Rows from block 12 of the image encoder of a small contrastive image-text model, named by matrix and row number. Rows with one number belong to one neuron. Each number is 500 + 50 x the weight over its row's rms, rounded and kept within 0 to 999. All counts start at 0. Numbers have three digits each.
After each neuron's rows are labels from the 100 images, of 14976, where the neuron reaches its highest value: "strongest on" is what is common among them; "colour at peak" is the nearest of a few named colours to the mean colour under the peak. Only what is clearly more common there than usual is listed. The data: simulated telescope pictures of galaxies. In brackets: how many of the 100, against the usual share in percent.
# fc1: MLP up (encoder.blocks.12.mlp.fc1.weight, 2048x512), inputs 342-511
# fc2: MLP down (encoder.blocks.12.mlp.fc2.weight, 512x2048, transposed), outputs 342-511

fc1.374:609446536466454455460510471548551521560484506574412570492453488513519472461498608527566397478476465512483573497459519437530431415492543461481507642421608491490510503592425463445538434566470463423562463524537505474543431447556488556522400579545577517464579455421472467470498447581463571533464594514512433514561517549461490502480438546472517571536480555450498556483466554440518493559529509441503472561420520538499492419520495541531441458521553491524417573514442562498576479465518483472492457496488525435551447488
fc2.374:368483443529524466471560537564600442473493473471511440431530491532446496468536549503404562599404534494549566526459482503575532445405530483441436563533526494463483502571509504595583534461522531442510525431531509517499569464456440439504417472498567477612517544573461509479523526440575510557525499542601531408551469525521512565527569484514371578494482443506495457476358431512543462490461527581514435493506403397563554527453519445537426496463502515492467480488449490452549501485459539529507506510621503494532491524
strongest on: barred spiral (98 vs 9.1); bright star with spikes (88 vs 25.6); winding: anticlockwise outward (55 vs 13.4); winding: clockwise outward (45 vs 13.6)
colour at peak: grey (97 vs 3.7)

fc1.102:534466484495440520511533532506476610484494482551413583466474492534472496495379473549492436566422460410426510609542514457449468528509514490424534533503566466503478557512447467527560458571452516454451441611486452509574446490551386594483501507559464518486576482507508471533388468579497604529435394521515496449465461563475460504479492465441536528488523417486538396479499441531520545491551421407463486488465616488496566464476535547535414553466493538525512515427491479586485505515467539516529480554500561461531529500
fc2.102:456530541499620460461432377453515490581560494474457508517567520598534562431597614498470552545493506453479507470453531501506465447551513431523552565486381424384558616415473496512508543475612561413423562470539456547507476592525538414504521500506495503552423626531565521485485451481562517527435467458464612463522440511599490488400573445463456489538486549476456504562451501446536475553498543506497430431436501421439472552457505441417467462570509490534607533550435480517463410514508532481533488532488494579493469499
strongest on: barred spiral (100 vs 9.1); bright star with spikes (100 vs 25.6); tilted (61 vs 18.3); winding: anticlockwise outward (54 vs 13.4)
colour at peak: grey (86 vs 3.7)

fc1.412:506564454594530517489545514540512459466541538468519492490544572537497468488540480566464520412503465530496502517514490460498497456510417511438438500425573488424508436574565585491530514547543519420472475492537511542478454469499515429470493586606571515556479490518510488546459569450528519486419508446479551570471550481621511462500538470527545538581457530526518525527546493497590500457465529547524465393538570371491522581548495561467512460428523454519487451447411454494513544573482511483469558530452530498508421489
fc2.412:522463529528469542489473571558406512478513539492545502460569465346471589423458522341475515531518506517459485575475435497500463505529489482519437506578530656505550470502498507519371486540481476538572490472478521431496563403426506462498426481455544480491496488444482517396547483508457521541522458523463422514450508544455533448586544479593462480385507494531558520427575557411563452478557429479560510454452438502508367456531488515498527534560566442477613465478450484582463583446415482497483511624457481521551497478
strongest on: merging pair (100 vs 8.9)
colour at peak: brown (91 vs 16.9)

fc1.162:498570475487543566438622542420554491463505422442440440468486594551512525448537533471546514420462440514507414475534559571482492442507383491471437482502441418528486478549454503426551488462438462469564540493500519469587460485492441402573509496440489432613517454484469546545465359505481511511435513503514526542512470549500447622499458504519495449575490506529525538543512484388468500547407457510581377462589468485579586506506527497532622569501578470503475521534483524431481463604540467471541479507500517494590462521
fc2.162:468583454438523483515607541559564496544630530466544478531579419461543512450517506620538617488568486409526455503452499481508503566427497501474443471542520478533590505534391522415519457469538497411493505484594492514495492505493445492550683449551559501460479454459434483495370488457521459581553458538443490457515490522500500542446525486511451570493511549482544406520455463480489475555521456539480593511497432504472479507529504491584481416502504469464543509579516413645589409463479535482446529410428481532458589516
strongest on: many-armed spiral (88 vs 8.8); tilted (62 vs 18.3); winding: clockwise outward (49 vs 13.6); winding: anticlockwise outward (39 vs 13.4)
colour at peak: brown (61 vs 16.9); grey (39 vs 3.7)

fc1.595:469469455495519537538465463465472366459541503500503461473424504524502565465439533564487492465461490516499571585538545479613422445513570486465563526485558451496440590479460455558455494485427449484470438465526477498498442488523460522580522509476458538503621418506484491553520445515550486503485495440392538466553541579519560547446569508438523514462517554480463504529389433478521596453452530538442426511481383563543493516525533452430435477359486469455585493445479515420505471400482442504446457587556575454545490555
fc2.595:522508488590585510507582530550573619475509598494444467377575516529461520521550617529489469468419475483482533505453454445480510559467408468408505483470487569489464501491454496466623408469453574564559487457573538481430467615512498486539542470499442464532480589564542488570585499445404510521482587591570625561574448523539403485458595614529373552569469431471558475498532437491575500475493466496517480405497514386560456567438460560581492541559579520529490475395479502547475460555486481495522518528526487516461465566
strongest on: barred spiral (100 vs 9.1); winding: clockwise outward (63 vs 13.6); bright star with spikes (52 vs 25.6); winding: anticlockwise outward (37 vs 13.4)
colour at peak: grey (87 vs 3.7)

fc1.186:444520526466507419511497515420561477533480569470581470501522427493452501541570534474534567501545555542404517410529484525502438428453465534378548472489513464482579499507428544404468493454502376552539482504478540524532533492519510446534495500456573466504515488551491551488494379504442563555478452433415378550496539494508597566550473509551432388547439506458580531452473529493545531486558551504476498507655434516485488456542461500508528459502440452355556550487391485432606489503510429501464452489538490517497494586
fc2.186:452561398549458567510578489494545433431494488430489455461491442517558581563543481477540485516492473493533536385423523529469543578531506513511427404485515476522506497504454502566513483526510480444559462445500443425467489595401473524406560474436547469534539577529432400576448523583549453519582576465481450453476500452565502462564585452489520570429514470425463488480480421535537601472478483564573604450535487518497508551412500511478460460507561535482634509532409517450489490458332457489489529512605539491590599444
strongest on: many-armed spiral (100 vs 8.8); winding: clockwise outward (53 vs 13.6); winding: anticlockwise outward (47 vs 13.4); tilted (44 vs 18.3)
colour at peak: grey (89 vs 3.7)

fc1.543:423447462488414517497541468522626530505632517485522421453543611505501513514536512478474468497509558446451467437398540514606506427525474570511506505519487466547433486534471459452424384509476491488508540385505587586539452487512438468511557483546448532544512521567499480581537477516431558482508513434519464577509523568479493570450534576574592462539509552562496585474454592513508527549524531529528442442490518472501509481654502495452508462482494425525543479555463529431464470501562520441461480492482597512481522493
fc2.543:544530485516426370510478505458628469500426472485435485530461502559522440582491447511586593441592498469487481440506478363506501454513466465436484479532520453486569530472486537468594518468540456571529523495574488512422491409515463589513553429414545518550467485582483563516454511502549453563513587466506563439485476571457437548507477462423472523491459440481480521467574548536464466589449452510573554507550515474490529509591539410462546482418584536463508475541496512502484573491442551470476503505392497464549502425
strongest on: many-armed spiral (88 vs 8.8); tilted (53 vs 18.3); winding: anticlockwise outward (50 vs 13.4); winding: clockwise outward (40 vs 13.6)
colour at peak: grey (56 vs 3.7); brown (44 vs 16.9)

fc1.353:509519537558524430490472471441503452491562524583478549519443486450463508501572453532544496427435482511474507490417481454544425482587525474511581629491458403535499530539501518487491552503514554393435488468516492480503512538522492514474531562545376556494527579591486546496519453532404460618534466467468536495482527562524587484399502461505505506569478525494551455552522419477483464464470417511479462491522520537595482537465518477464480533392472487437588494455566469521541469476513505470491558554466394533500520503
fc2.353:506528467528529495430542474477487502560468521504498569456508420532512491464518520510448457455416546481574491480555484518507486468446555430435490477503595515566463477549541592570538367592525513507532588498570460379535423559488525605464453449484499500626459464546436522448520466500429509449529548537528453502435529455530462539447470536530444514503426519531511546480388485467463558573497529490512571472433452553419548457449564500504502531530486532557505576517432482599475530472487456462389523456548502522510551461
strongest on: barred spiral (100 vs 9.1); bright star with spikes (94 vs 25.6); winding: clockwise outward (54 vs 13.6); winding: anticlockwise outward (46 vs 13.4)
colour at peak: brown (76 vs 16.9)

fc1.365:429635482509557569424494497423500445563512508472509553410603627399387485504420488536498563534422480456442510517444565514473513519586476505508413520461584449425476505519530526558601425395447498441540623537574495474539423465474498541443505544477449443495481548473567489572563592530507469577488542486523475574492529481438593559458544556471459489576528471504513606536577457453556518557493466599468517445566478387509515557493507523535471498426491433457552525500542491562523529515463436506523453570523466514439577516
fc2.365:575589555580489573509501488504484534513515433489446516551550474486545521474529487485525432479464542541522520536509510439475487547427574442508524564513411448524536477483531422520445445493516397521502479484504487473484592509479474551458551512455560452410557525538512444473431429591494517501430448590551479497563525487543438445481539360503541492521495591595538458564456565472505435425626454462559423483439484594556516502499531509530490580403539494480496457512509508473430519482581574530460514484395471476474573483
strongest on: bright star with spikes (76 vs 25.6); lensed arc (48 vs 9); flattened elliptical (47 vs 9)
colour at peak: brown (54 vs 16.9)

fc1.156:535470567492505510409524528463459414479482579489513513453457571507524438519482470472472578527508370493503563521620503546480488443440455459504601600513548525491509519459528515551483493533521540453481525501562442437514587551511519548571485546509462437475514541563532542535531464457483501496560378524550529536390499448567467491473447498549530473455511457547532529614439519458597474419490590506587511489425550544462519437435474438581545502519524465478585404480470459534521528505585602424495554467460418410477500496
fc2.156:456493559493470547522446468447469502429472389501572475561464470493560481661558460512435533440475529531594585395502527439463519481587472491507484440500466491602564549502476555568430501584473491485582398567527462382537476514454425489456508517443489600414600490577537535445543539541552394483526527569532394547419475502564550520468489493507486473494503473452475460488557529486482562515631480464468478643470396445499473430561456453626561502475454556499470561480459472572421462484528473465586462531416525504457508417
strongest on: merging pair (100 vs 8.9)
colour at peak: brown (97 vs 16.9)

fc1.701:516610486507510469466422529599560497529469484472461541540489531498431526459417521448402459441502408412470489595614601421433530499482466507529496476633551479508527546540560622513522542457497525405410453496557398482515455520533522611479553501561438464517501519587476535503493560425444474566495605496531527455469552511542503507483544572510471512500489469581470380533509512470485560519488452531485491493462468420409448499511466472392512528477492427537560514502536478483380622453520489504461410524476563492499404528
fc2.701:513495491503582606573531453527412528560549518505383531454493430560483553528542651481518482501538489455449471569446595470509501538461482550503450526566533426449465472543524485542431518507472496476438509509527462487520555559465509498549487510479475522584492442538441474469476461500549516554403456486512484530484492483543485484427494465417533535499549531522509617446516434544625492524495469501474621505501503436520513502429583474532475474498472501513454470599494509461512456536561514554552583504551548547515475575
strongest on: bright star with spikes (100 vs 25.6); irregular (83 vs 9.4)
colour at peak: brown (85 vs 16.9)

fc1.454:486545512548506482496526416472558628464486489463490513538420489537451518519469479555524495440527467465492481529447447486471512493485567534459557462474472450500404502486564494577553584516460538555542501509553470595573453574456555631459472514472507531529524441476513473525393390479558580416443516500472546537433451559542436559523521485446393531490477432489529500503519539527523476533493558519493508508448440505483502538470502494515417581423470472469602504499446444500495465527560510577494499534488454508532417439
fc2.454:485554514478515491503531520438541450531474465539453502514554435457424475461527477513466540530393489506517485535482468473504445560542532532457550479464448407427486498465539397595457383547543513525415549615594475498436563594492499510533401420479570450518521541538557457479505434461489521473453438576521595561479508603527562484373550581479519463547452509537577460548481394442533509601525481431462486487399530448452514512421584450527421527513462548479487483463540537523512369515501579493608532506433510520551538512
strongest on: barred spiral (100 vs 9.1); bright star with spikes (97 vs 25.6); tilted (68 vs 18.3); winding: anticlockwise outward (54 vs 13.4)
colour at peak: grey (54 vs 3.7); brown (46 vs 16.9)

fc1.75:524567504490481550544609504494443485489563495511475441536517472493428515511484440516429507623478448485519515494501563474541495469520511535502481465490495533504434525581535432564507524509461445461583451602513472405593472523441457446536478472461467564520531543506509461524374494470594447498397499597526504429493532531482436441504563545470511441554498445424475486532562474443492427453484480524489441495490538486558474476443492535478484435523484460527534418406499519482404524465394480528553425500525516476537504500
fc2.75:388563446519621456515477446498524412565503502441488555528509459475467571544493518393529443479524545483482447535538576505537451552481526497512511517438595465522473432469415491492416482607516506589538565498604483468443577511577560432513568367571521454473450422587576492502475380491485530470439495422562599487502484475455514530442521447463448511501558472493469550490520433551418507561547629533504589497435506584533480557432569440492416448492425465477471563553467394511515541399568528484396518508449504515492531547
strongest on: merging pair (100 vs 8.9)
colour at peak: brown (96 vs 16.9)

fc1.383:510528558381506495487594457468486430569445506506463438473468548536498418486545478570561482467490498559421534526536430525464464439441468578490486494510483459497562409621443432484495507496492467445474487512528549521517498530577498455540485536502556582380489461451554502546474423508458465451472521444434480550468453484535565592473472552630528456510478568519573541586443559508546480544518492470591433529563515404490455529475519491500442419635521456470486533417469440366541456474525585420501511469445486497512456508
fc2.383:556550546537489579517589488548529439524381463455480456511564496460559453438458501575466502575568492564495468450523431496508520474465634457467404457489488521504430521551583621539507443576577505504479466455447445507408407510413445509496556474500456513453497505542560507483504464558612533479523432509479467367493507453563510568514552549434532542553465450519460488338567462486526504485494479566529531451499436559443548577512554505516455521501476465409599476509436452552537477459382454509477497475583505494508472552
strongest on: many-armed spiral (100 vs 8.8); tilted (60 vs 18.3); winding: clockwise outward (51 vs 13.6); winding: anticlockwise outward (49 vs 13.4)
colour at peak: grey (57 vs 3.7); brown (43 vs 16.9)

fc1.9:484511500510508513483543521524479433595511483537497433468470538478440403558551549502526548449512442447570528447548567397497441539483478497603466502466465538490586407395579449544563476480527601577512496540439461538435494563507487517541522398475459559429529525482494569488427400583446512441524537599530463494554480552545505570520551510587496509434465499395479506505586477470541599567524484440451447516522541510542541520494613409534537484444437508565402498478501469599473544513557508547502412473496537486526541448
fc2.9:449435506476429534513526526552537498535443533442470533471558424529539479526519482415574535494539482429567517497519456429490445471459525463581504500483548547415537457469581495521497478403508584589530531534483487468485510549431469440563526459446440522467543509566393442515479450591418464471479533476523466595549367387560528572630573458567470433466611647413458442499489474462547554594486483497499517415468451529477441447480566544561467567417505557516458545483565569451451478392515477462446552482622476535543463490
strongest on: many-armed spiral (68 vs 8.8); tilted (60 vs 18.3); winding: anticlockwise outward (54 vs 13.4); winding: clockwise outward (46 vs 13.6)
colour at peak: grey (25 vs 3.7)

fc1.755:494485566546481621451513516409454396506476501386507448486561469463498509515451576492439560567450508577477422479496438587547614545612429576524501509530520498484460484447452454466422486469540518439511453479455363427518450542533566463417480502492527489564580528521463516477512510536405613542467487491466527550435433436484599506467442482585465463550386471483398487519453535415533466520565470497515505468569464541485537525550481428484434546475555544507546505502400512496518603532425445477480560579494556510420459531
fc2.755:510500357453501493546463549538559482599627477504540525469508602452436462506502443520394645568496474505502397398445508529538418463475484544451564470503450405523556539658390540502528567449400434504574496484381514571523518555556542530461496478475526477489529499518515512542577468446464440379593613639484539519569551465505487480516417406511487492493443545498465517527459498557495543409446553540512401478476482500491545463522486519525508620513493593487547442489425478431449534513506489490407508547471489434474547498
strongest on: merging pair (99 vs 8.9); bright star with spikes (98 vs 25.6)
colour at peak: brown (42 vs 16.9)

fc1.723:509511496528406414542500536554465442482501604515482449458561455472499505509548531512405572432536497498523510418435547571479506525521464523537572548417436513471472490487436620404428571504542461496616559435617467364498508450505554561530447557513381531483516555488505485404494455508446458577577501545503589495519501464558471464454556445435468529530470447539516505528562524579545510510445549496482489544447463419458501465496496510435498524525518424559498434419438640523585576523532490516545566467483482453527414486
fc2.723:447525470513530531439511603452447565491527509555472533405459524456471434554481470589524557519544477555548471450447466508558540481514532458477462552463505569494489419500593440486428472549384439559475483461529492485473549466437551468424489508546473476492472443478497585440518425513495504429449493488534453427457451449528431600461546540471470436608573503532534436397562486525524545455423493546519472453481597566550481474531491463467554494463553454406497497546475556475546432559452538397520534526539489556512512564
strongest on: ring galaxy (56 vs 9.4); irregular (44 vs 9.4)
colour at peak: brown (57 vs 16.9)

fc1.17:521618515520450482486508485503570514474502541476445441431539508488521487486504540537491464482523418507515506487458566530586569481487442565434554523510550513466593515458477466436516527436517519426462519576485547506550475538534488366531416492543561441462497449493574452554579498489478572446444573476545498532522413528461447623567469548553488446490523524516491491580546509462450456568591488563506498535527470564499454506519567520555529482447482592486478478396549563495418560528451558567514469545494549445417452546
fc2.17:429547564554491555511399561482562461515535446495468493561507477539573547534612438613464503583482485493486487446494499464513531493424491494420463519573517547471624468500379515534494525522572488481486507493564567530488475577434392500518566434467518499534491518554467510444555426527526502548602554507492542471634458551592538526479511433480473481526465463500607540436566471448572496482425476565594433515442500624532404571529587542545454496430496507486487515594571502530457510399619500502481534428564489496521493529
strongest on: lensed arc (100 vs 9)
colour at peak: brown (100 vs 16.9)

fc1.757:506542576482562534513520372455559457474497449486470487493474416426451482539493485488468480552598478544499387427567439480507466532584445495548500399485520474503619475559486563450447569508472531487424468478529513453586539522486511458512452470502487459435527537531567528370495549488417564585447520487502526453543435455596467459470528506479547450482487505482465547459528535574477493422543481461477492435399567556533515493510465418508461429552498535564484593400433509483474502540485489525513450566525450543482556531
fc2.757:477475473429462403496586458500469538554464472437533581548534413442439431524473489616611464675522464448516439484491510514528503513461487599456447445495601433454527503436471483548572591465460464433466487507506514468420526408467426573590471542454502481568470479517511515537459500474474450584555510438524472495493550510493540529553539553456521520477471477472529500486511481574488442525478530444525548546460505509455495401584529536503535535518343535507474483498453419413558561405535487524465570463546495536386508491
strongest on: bright star with spikes (100 vs 25.6); round elliptical (50 vs 8.9); flattened elliptical (43 vs 9)
colour at peak: brown (99 vs 16.9)

fc1.583:479507506475503571469516401497401490594462465501477492552553441493504458424573425497495506477420471511540540548546492463464409534555519419433533570506410509521489525525519538513548548419581360513462407556397563502554505483481578495487488465553572504493566563533433461474458520487494494535452481517521543529552575430538451410493477538549531551513483508528528504386395481622462522536519460505538416510485562611494508434575523510431632410511536523520533502586471496495496564505487460506538472465492493511466468560
fc2.583:516524501463579547536562428591544453551513446542447454461461544534432467477443477501479440451540424506440402452544504496549493426370490481481461533486383441531474506528445539543583621455484576570524487436479485532483536534487560530537529439466477530453506569438433535510472549517474431508554585494540507495581511437604431450577441533489577567511535467440455521518409474470542456491523540526632468510425548493579429460515517506502568474490532552386441567485518509505549544554452462581477502543475499480488483515
strongest on: bright star with spikes (100 vs 25.6); many-armed spiral (37 vs 8.8); round elliptical (36 vs 8.9); kind: flattened elliptical (27 vs 9)
colour at peak: brown (78 vs 16.9)

fc1.605:540557429482501461558524428488585506485482451478436452534497496545451508564554445540637464469428538485496549543488524386429462494518435515438514533477496539524509440506575494497494458453482474393556531564487467531558522489542502498482559514450487491404497471495475466522514481512534507496471486523443522527476541602490463504412532499434448463530502485486495466506461458521490514527507538476470408518580493542519466446485504538537423543406494491505539437542561397443521437514506540503550512554571425418524425560
fc2.605:530479454499525456522459462501458507485503505543445488593564575598506584537469594415487401557470519497501528443555442505525475521663506526475531558505464533397410530439537472584434501511508483562543414483605434499524485543530514488522377442494518396520597549371502587481523522418548600418540446393545555443508515586541457477528474529420522483526503582500509509506522495427444484554474552487435477478526449552555478542437672508460411545586503556510487435508483504532511546473441500440690391505490497494559483463
strongest on: ring galaxy (100 vs 9.4); small (69 vs 23.9); tilted (68 vs 18.3)
colour at peak: brown (96 vs 16.9)

fc1.465:510563558473452499439484477433405554493462466533468458513525567571406538490476526444526525521464465490427422502484538385498512453459432537520521527459495495529459411455503505507513581467409439483507541464496527481490523577510493547478516459435400507519471470494508482428525523590556508552531487468572534492449481472468457483504556530512475592505519487538518474541569559487600534476510542528558546419486447471632485551520597576521507568547431445532456555429504540556527499508508552485496538448421528427442511545
fc2.465:493494560568502490559514512526572523492571512526498410489465465511600538407397495488462513501565574514526521558545571540445449467515417506469466493520485510607485477463555462501516508566421481663588508461519471428450509501552544345573487449597527519512463529432497462392366455545519584486596458497415453494501494518480541492572547431445601492518464497432546502491567477569455453537592557515489495456458405517485453497439408468542527495488536425470579538467506479634501541596498444574496458449446446577616482523
strongest on: merging pair (83 vs 8.9)
colour at peak: brown (81 vs 16.9)

fc1.338:475485491489491551523530564406515586532455427473556477551458574402554412483595361456504396537481511442445495497409528492567437507506469500524425536474479454583513539490500513410506502518469472587459489492437504519629507428515453431521469473550521450503410523445494517404507550535421468499446490481511526547415569502521520515484506519397432574544517402569527474428499476524433517433502460601474603617477476562383583500509548472509458395516528570489433485540626515441531359525492451565376468512506479509375484502
fc2.338:515527437491498519493416586463449534440467530497508510590487418405453508500535571540446529513535472415580503518486473449568480469582488523415561541540493567445496510450427506489508513458498508545464487484429586564529509475547499510507480574540461615596448488537532462505527453543477452453575496452480563568531482480488506458473470525559494432522577471507406527515511379544412586487442427485470510456490678506444443482432521434488475510457535632509522468596550501516446508576449448429514551442525500506495437548
strongest on: bright star with spikes (100 vs 25.6); star cluster (78 vs 9.1)
colour at peak: brown (57 vs 16.9)

fc1.750:533444585557476531574532478447566566457417419522400569530522469517462533591534373578537435545437465488378533558454478389497506485508625588496595461469520440472412514473565485545551466510466535444519474566475431428562516560510452601497563468484483537562433339510464524517444455521579543427423416479471536460486511559551483488388494535561445500468420494447502368600487514544418566458549518528469470442413462535491483527494424466457446528508492476511485467513557502478525464520445560497609497568490466474506504441
fc2.750:469534491443632454502515498426524553506481474524455518540453449541436555457586451531532471539474416534492512477474558478546500494506530499474532532482495413407500555501460523508556490480487550513460500559616403497491449510467542549524487502538596555522433542492539524516562438493568459448513495502544528520484408497474448462413612570475397424583476508537546429482539489444523528516467546424423436522342479480452532512442513481464489506498477526559557513445449514543543436575442571525484616532493586564492444494
strongest on: barred spiral (95 vs 9.1); tilted (66 vs 18.3); small (53 vs 23.9); winding: anticlockwise outward (50 vs 13.4)
colour at peak: brown (69 vs 16.9); grey (31 vs 3.7)

fc1.732:538523560507537564484553494592450467589476613516511491524527473522448489464443524398494525412518460440521512486472500445549470410558498463394541560495515523496526535455493573454566505429498523433453442525476495533472522479535474420449461494474496489480536527575458481360535521485568467498499553514514500495566541494541562564440530493497498495590504535548523431482505518537493455452421638431468493518573493402463428518486571552475491503603496514525517498515533530400531427482481603493626575460528485477512476459
fc2.732:571438494486485502441440438388426458527459520494439493468528557509517484535463546510484398471539568464491577502510453429487562517516477511639457570529519400429396468544467546443463454565493458520489517413462504462492564539544528583506452539443547483427522514507531500480524578473525582475530675585525492453544502418531511458522435488548444453529436446460476581487503468532523529578496477545518549584534527457493525473594481556411560468443606582445461491431539391521491561560539503397481379477511516447541568410
strongest on: ring galaxy (49 vs 9.4); two-armed spiral (47 vs 9)
colour at peak: grey (41 vs 3.7)

fc1.509:479489482401559468545524480487418552551486511482492477522466506520362504564461527500486524421457459519437462538487508507503585580414497497469573464608550389556566542464560513500476469566554450587493519456480485525546534481452462622391436472567526462479483539511541542510532510492427561491483444496450506471559434468497522519492449572494542503611524461459438624388532567478504542522527569511425528515462453471466617522465540451555520443550449538443512681479526416502510470492504569474496509443546495508515531478
fc2.509:456433519523541512386446495530456480471511545526555483490439554611504560515515431490542472514555581540608457528536383432496583502557478507519494544517547475476503471560466441490514529475535423418472496420420476539470517591544532500515443417516517454488478496502495429440545509462455460479570534561527546378524601504466459433529472587545546580502582453395529559473520554487529486517532555411511518567521566496489432471512482498459512467493536501412524554525489548428405537507500515545520425470481472435574395480
strongest on: lensed arc (100 vs 9)
colour at peak: brown (62 vs 16.9)

fc1.387:550535495470471544571607514473413462659371530581485478618471633561458493558543508547523509586430400527498458505557520436613468537529518470536429551370560498522466441596561448521478540473477415496536507559475411454520509507521490415485473477478490441486534541467419501454523494483466571459465556509468494477481465449468493479583490497512448512588558429478495513449536466463484517549490542576458461531568544543474430429535634506458422373558536505576481570530480465479443518450451529490576397450491547446494555521
fc2.387:442435497447527423418551498461514525576497495450452493547545442491436495452426472458556468488387436513530490484576548594422492491511434519504548444524574503646550438442456463423505409459496431521489577578535530455463484467493554386491603355526482468527467505489463560545439446548505461456423506572569468515547488506490517542559528578533466491549484536460430519513460456531465525412540556565472416550575522571444412532455507540551457493545400472505456494627486411595503454504571520495424502478427503493511540450
strongest on: merging pair (100 vs 8.9)
colour at peak: brown (63 vs 16.9)

fc1.369:516460461463474552540504510402557528450544505494481505513541531530497518564533484494486572509450585530463352447531551429521486529474520517493535494439497485545430457437481533646560550490512464523548411537445492507536584521403507556471584495491466441494564518507464597435545403518388515536498498488566609489528480508505483496588511425608477523396465505521458551591462556550453489507395529438483465484496471498451409481460450485465486520458509460493539603417566541432433539416502546464532416545428384469531492552
fc2.369:500516503464505424487407450524405515471471515429494502418470462559624534525413483602560507542518490442513577546562570547547574423435473391485361497453518466522410465539590461493564544488438440436488519414453529523408571507498574492527563523443500445584513556480521458565488440630604449462576485611533492496510489481551554559538610493572407427526425561505455548557451498563502550519550520470525618511429587472533476446439488527460547448419478511532496493447518468518489501485523441508488542551529563504503492448
strongest on: ring galaxy (83 vs 9.4); tilted (58 vs 18.3)
colour at peak: brown (94 vs 16.9)

fc1.296:531469581447434551541459565464429434415423575449532545377457525521497526443489532501570547516512469516489548486476411511482577549438509558489519504483547477502508483417398497518562496566582523498538606526440502567656414462480518535441506582518534494544538509565485573474493508475561420532505414518390473450513506480561520468429394440469436524473459463483509588512518530498562448487505490432466505524480498427526483457404448498467484469547428530602450462453470518499590505520524426486562512492518514575540519446
fc2.296:545530484471490487445481592563526477494583521451526491490514569463478484553466513535409568479538522534462542475498566463469531505540628477421586520489473454532537480480449519463441441553507538527408512414621497465484461460523565516498418505538433429461438547546575537436570545491350527506529459519511516487482453541584432580500486524550499386501464528478557546536502500489514473437588485461545397478551532522387400479505411575507447489485470450437522513483553555520557492494520494473468496513585455466447523414
strongest on: bright star with spikes (98 vs 25.6); merging pair (96 vs 8.9)
colour at peak: brown (74 vs 16.9)

fc1.681:588526562444547443493497469548476478574457451501508382524512531491527489533490607510411493453533475553481596532502538461469480452518445548432548549593532446480484380490548513479528427536516482420460498500562563494513477571581504431500490478462517376549500445523467528522534446603418529415475461546553497532463508593534468538547477544517483507497400489482589479495474482525580482481442462533515548485543491460495537494464491463477543400530481445439481491483440544496428482616504522505479501518400589396438504527
fc2.681:512542549568455541502534406397501387463426526505463540524550493463557511578417523611520522527519656545565435422504423413520570475508533435473464443536429522516480584532508482483487406537594487432556450550555430429516451511471449482413503471464592509501483521523493475610476555527581441563525540562595530539495495421486442505460592481526550500579474448530551520488508523530550533467432510438561535520499493525526548609514528408467467591477502518476552558516451391497482513470359463482459415416417411526502489518
strongest on: lensed arc (70 vs 9); round elliptical (29 vs 8.9)
colour at peak: brown (98 vs 16.9)

fc1.304:516562550511559446485554499534480480548504492579507465466586601495438509431493490514440573461516468473601510441424580514598440381509493484464427526503596475411526568412421476531499546536530513477461622497498637487491573573518555550584511448531604474525523494575531482562468562392533454495544604436440555528502394499460471482467549572500543488591478448535572483467505580523513487402502459476453462505559520481499460468598479521478608552541504417523517491501461432527482509462524515528441399508473481559520556613
fc2.304:475494394475534545483550513468472577554552511401507520421426429548605552475560565559502453534466497574507580501427484525512493502556546596448541490426500477512572407520436525644417449503436588556522457488403423445512499510502459525522491451404483444549527403449474519477463514541503443470450428444497608435562436486510463451480490551431413508508441563459472402455598401454470558493548474474647436442594602518503577495540453537501472459443599528476554472549534554545468459513438507492511398509538578517517582490
strongest on: barred spiral (64 vs 9.1); winding: anticlockwise outward (37 vs 13.4); merging pair (36 vs 8.9)
colour at peak: brown (39 vs 16.9)

fc1.202:421463374460436490497405445512450446464526517510545489599581452463526464463570397433453517464536463536552465524498555552517485423522484602464489528475424544519496554510541548463423518404530522567466548469529522476614519498470597512558504484651572608461491537518463504365498502573488533544545466403547514464486497446442386526486544502470604478548486402474525457532463430433532499521514532501488574502547504510504490477519468472428591396496487488541520494545532482501569492486363485519455435551575476477451471576
fc2.202:474550438530588420497458517468459446567505509547361576538457430484461535457501459544448554508451504456504503493431479520494547443551440446504464453559445636519427411584443558370519555410517450577532479435451616499510483456472534470526526466584409481443505463438542467540391494504491507579564452590525427517518500467489460554517629509489442510547535410514498465514505426520448580503509485566509475459429588531453519427484481541653483481565507491490456641428553520557474400451573533475527453502514490527486469568
strongest on: bright star with spikes (100 vs 25.6); many-armed spiral (86 vs 8.8); winding: anticlockwise outward (48 vs 13.4); tilted (42 vs 18.3)
colour at peak: brown (64 vs 16.9)

fc1.55:476467456470556449497506564546547488500576464533436422503447465493489475511540482582599499555482406530430504415549568438562507493468498437543515627478581577464449507487471569481468621532441579416554533489495467460436533480495544457504533491499430522462540472411477521515482485396468470501560512544436520471504466518566471549511555552474463478432499515646463508446531468483505400597559521630531490517452473578429503589359552500461511473479463405424434495439454570486501470562517475506643471518558484467569465548
fc2.55:577548525520555458493564450411582487500557525499493537450456464507516479481510506485513535562510589492532483514508475572526374467422486459536485533485468460395458547574544426577458446568424443516566503490604607455448502507576590485533516467555449518519485459490378554434520451640542536542559504572618454459442439510469441486578472415412456469508584508490492508534502413521492553586480595564529518518503442513451546508416464487623502531529447544480577496441527471547530459573493436435499497456451524611549437574
strongest on: ring galaxy (100 vs 9.4)
colour at peak: brown (100 vs 16.9)